Weights of a small image captioner.
Model: 5.62M parameters, encoder arch efficientnet, encoder norm batchnorm.
Training: muon at rate 0.0064, 8700 steps.
Rows from block 3 of the text decoder, named by matrix and row number. Each number is 500 + 50 x the weight over the matrix's rms, rounded and kept within 0 to 999. All counts start at 0. Numbers have three digits each.
# q: cross-attention query (decoder.blocks.3.cross_attn.q.weight, 256x256), inputs 215-255
q.0:500395500572446476500500500391500480540500609462500500485500532500520524500575438462586533500423470623532518500500500546533
q.1:500612480430465438627500625520603539457451551477534500580455478475500500500514520529500595461500573410419555645500500507500
q.2:581460459500500422475520475569458451552500408578464478513397420395469548403527500533465517555549500518500500517500427533500
q.3:500467571424500500555540537536582482542440500464548466547523473525560544410500500500500457500576481446450518500500528541539
q.4:500564530429500556461523527576544558472454540513500525500500500425465500500531613542416472500430569475500541532527463500459
q.5:461500500552477446500500461500446382530500523576495537500639500500515500590449574500428402424500549455500541454555473500584
q.6:469528500456500426541388475579500464500429511420460458533500567522500539547570527500453445620500483596512439528545540527500
q.7:456567463425548500500547500561554500461500412403548578456550500620525549527428500473544518463393425500500414422500524500488
q.8:500500562500566521538500572440551472457500500551460500500426518532500549415413500603536404463501516450526484535500500535478
q.9:596544515500553531431480500500452471467597500500527500500468500473451464539459500446500500500594466466535483563560669563570
q.10:541543531571500389500500469577383524527453532422523554569500500500532377457500524540535469500309517537446562412500500514558
q.11:483549500422574443539485500548500472500524528589471500500472484524544586522558618500416395500602436528542500615455442500568
q.12:549500408528500488581524523566442529445513551475533476610500453526537535449450475599535500530539397549602467574500521445469
q.13:500562406562455500534500500540469486500457437471416536500552466546500521548467436439439500478532500470500530500420462548460
q.14:489460500351520470540487532483500423500440500606535565566535500432500609500500650361398485415544500431500539440450392392581
q.15:427581457500406500444411585447599597446463564357468518473475500556500438513440500544605514540575500628425500544403544500379
q.16:531519500426500457500597577464500475527520455449500421500500478317500468500582588540527527507500500500500539567600549567518
q.17:500500552549500456500500533500500394476462465462567458500439528531561442500500562461500429500518528536440553500467522555442
q.18:500500610516556436500536587465570500500548482491453440533500500466474461403531459522641500398500547466500428500462500556500
q.19:500569500500552500564500468616497500500423444621500500571545555500500535473577508577429500438524500380500500450500535522415
q.20:421557614500451500467536592530454574500451500421514500545471456467589500500567500474545500449416464500362500540500500622500
q.21:559500500500500500568552422500469489500489512500458474560586448440554587526551500446467596451646500541442517520500519500500
q.22:537384500500465426500500442530579500529430471560591500519526435409524442484551588486593476500577517545411555500551591564635
q.23:473500432600500500478470412441392500534444430532500474462535518452577471539500500523471524594355484506435500421491500532556
q.24:531474423522578467500549547485462408529555426599534459539549416476528484500568500473566500500583500509478448531526476500553
q.25:555568521539531571451575415500508611500500535355500500500500500529500521500427394482558578587555478562500459500500539500398
q.26:454538500632420480521514458500500526518500476500573500481531386500605467581461421428436511594399467598526500500500461500500
q.185:500500414500500500500445525454486500500500500500500456405484489513443533444450500552549500575500481500540470500462500500500
q.186:500436479452538443500500500467500532439507502500500437500590528500500554500567534459462488436612459500563500500565434471419
q.187:513471500500500435500500447566500500500520475422529608468532411500500550500453480459500478500346476560430474436500500521543
q.188:500476439402478476538500467500485530542398426570588509627465422463469481503647554500530463500556500476476500567525457544474
q.189:450500473500548500454500565582491468500442450487500500551530450478500523500493416523571512500539451532535467500500472515500
q.190:500500546607500500500500500575500447500500596500500575500500414564500503585446408588500417500500474550500500520602559464519
q.191:500602500369500421438628571500479447511500543500524509528500500500521538500576500506542500429514500572507521568500560565456
q.192:440500572508500421476437581500434500408500500500534446488569464504500483500568426500409450500456500540500500500598561508545
q.193:500500500527500459450500500500428471488495440500500500455561500484540468500603441543540500525441460520483453441564481500481
q.194:471500508506500549547500534548500500500500500405442444500500500563415500557500500610588458567403500472386551432500430536500
q.195:484500500500444500553455530445500455467427529500482477526534563612435517500536431536500588438430500500500520500500441465535
q.196:500381500555540500466510508440439500562560500457546515444500500463485474500500468478526460544557474531500527500500412544500
q.197:637500534326463574648500478485500631500428441583500360591542527423454483406500500500566500500656500450455500590380447500443
q.198:438500479424500554441555467530449500448500423526536445500500492363440500468500500556525500500445500517500500496500500500553
q.199:559500500439598573500500531566500460413562453554596376603553523412577567500571500555434500321581544500500414652500542483616
q.200:500551508369586473500500518453464466470500516453500500500452517580442500500548500562460500553500460467546546529512500435442
q.201:568500500328500500570564511548616500609500500414575457500542573443500500396626734441579453500607500500325500671437531459500
q.202:544500561500500461491601533475442549554500426471546490477527455442500469500500500464480450514591551456500500581513542484456
q.203:517500458500500500528583500552641479500500556571500456469568500436565539587393615424575568500500500545565543533446601500521
q.204:449491516482564435444500518500500473500524527438500500384500455449427558493438461569533500500500488583529463362587535542443
q.205:548500500500464551568500379500597527580585536439500618468500448445473540572500536512500500562461584522500500500568443500456
q.206:464525500545539471564537500464500500500500408570531473500500531500500500500471511455429500531500552544404585500452440500430
q.207:450481500523500467451590413412360500473500464462559500500465500500555481462500449500469590415433441555537500535558543518533
q.208:585500488500445500500420500500500542500592504441447500562500550568548439500500500500542588538562488500561425405461500524441
q.209:521521449559500500435390472556432436500473500452547469402443520500407500561500500500447511594382533574663614510531479527500
q.210:489500547500563440482500505544406500527450440562500500569527500465558546446566519552528500447500500462496538438536505500603
q.211:455500500540478500528522500569465500500518500424478481484473500500378500442500563533500500575500541446392500426534473500369
q.212:558546500567511550439436547529599500534500547500538556524500466490539468554554500427500500500527544500500394541500445477630
q.213:620461456500500500540565525445441527446522474560451500493542528402475523500630507408500480500500445428444500500500428500500
q.214:398500530500445455406500524469472437500551462478553500500598482500463546500500500612428412450428510500428478452627471524548
q.215:500443500348534500561500500573579533455462485438534500500520500476500539441524537522481572500527477471418500436500500470457
q.216:500500586500500457454555553500465486573538533500500528469421500347488570459464575500442480519462432450439500500585589500407
q.217:480404490396406580450564601557568519500500485469500424578500500500631421525500500519521516548500436430453553500500531541420
q.218:500476443521446461435420471516353439473500500539525596434557444563513500500518500500460500482500500553441474500549580500537
q.219:568460633554505463446525492467464428531574500500500500500464459562541500505525564491477500545500530500406500500500573500404
q.220:500408459500500464477591561437497583532500447557548448547565576432590518500523500448500550463595493518366500513500574451548
q.221:452465568500573459522465500527538530500500551460500500529519500500571453468455551462500541455500500601440500500497500500562
q.222:430550546503444423480427500589533527460500445424540424500534549500500583533541566584449500500500434602523595512555569557435
q.223:556416477561466446500500500500463561533547403470408593438455452616434405500500500471560447628500521500534512500500387500477
q.224:507560515500479532500500469500500450500523435508536500480500507575466433500574482384500469563287525472498513531500434500470
q.225:583500532500528523460500500546475525485483452425524523556510593561500500459540500500500500541598500419399500500573582382500
q.226:603468500500500455539456455500464535434449500500500588522595500491500563472545500424447557492500478500486525500531500466479
q.227:500500500396443589500500500500500468500479513500477525500500481500451500500489500432500500396500444500500481577486469556479
q.228:556500570643500412593500434519515500500465500416500572547523500395517459500450633500580455500500538500463500444382424551500
q.229:470531388526406500524406542473474462563485544500427496410548580500463500554431424602564481536381500595500468548489585541466
q.230:528526472467480430500592500547426445500557500530468500435576622432546500449625479534500500475500372524463423447542537500454
q.231:486562500557500500470500430485500500602392500535544487557500500553477456579444531532500458500430525500504500484482500500500
q.232:500500493412527459567500443500500582475500500464427424500463500500494500500500500446535508478528500500500531500456469447500
q.233:500510450341533454476530500531534596415545500508500489527545560500500489500529566459500541399570536500555551500419455500534
q.234:500462500447500475534428500490447431500566546450547500500527556422500556539504442561476447500476500536500500466558537417453
q.235:569526486460533470500514456446500500553460547527500544454500500500500433482556500500500418539435549466508456604460568537477
q.236:500441479522403613500500521404500500471558500500500526469500500428586580500500572500500484482480443535469419500436576441543
q.237:390487430500541500476500542547372500518677593394500500447449552473500500500500532500464500500501500459559451500500519539507
q.238:504461424461469473500558475541546500429543519500477526450559552569500500500584500444500500605345500500515534500483500522500
q.239:463476551427561428553550500500485368466530433601531500571447631500500500434590423528500557533407488477469408530540500443500
q.240:500481500500452554561537569538546500500543435467522549609500566500527531422500567500529500500500455436407500500500491500410
q.241:463500500500614475589500500447528500579482554530458457527544500445567532502481585500568500411500500534526542538500586477593
q.242:535523532566504566518529550500500593602447500434464500560500500500440564453462385564500513551565604549481475510443422544456
q.243:500500520450500561513438443541500478461453463500486500545524539456500531500500561630528500398563525513466565453387456539593
q.244:550428418522526551451500500470500500500623500434533500438556556461479500484550500500500554600551500500435500402500500500457
q.245:500383596500519500545460553421416477579519500541500500389552576416451454462500465500453466452434500536500452408539515440456
q.246:500497500441475464445555523394500487500498561521465500473535553552541557538499523589420500500483500555487584509540500500500
q.247:500558421500453500587439500500446641500463466440500500563549500548500453484500500549461400589382500400459500367571469570417
q.248:500535585473577500500595540500392468530562554514547500500453500440500574532500578500500500500578500535438542500500572468522
q.249:542547517481564559500500475469500448530500500578470500432434455416502542574510542462582500442552500500463500529477500445553
q.250:428500486500477482570564479511655559500560580438525460500522429500569487500543711529500443500445539500471461494387515500460
q.251:500500432500454500541388468470500539487500500449526500500459464521448500538426604484476500590500548500480522425584519500500
q.252:500510500396537679449539500373500517472599536477512500500468500500477566500375500535582536418500580484402500500471566457500
q.253:576479534606513509500468408467544554450442500605463532535533500499500463500440447427500432549500536452621529500441383500512
q.254:549500500500500500500346461500500598500431419443500500500565500576401408500382484606437575587500544477386579500500421500388
q.255:557561490500568500485500541473473470500550596532451500360517545500479566446500500500463526570584454535588516500555500456537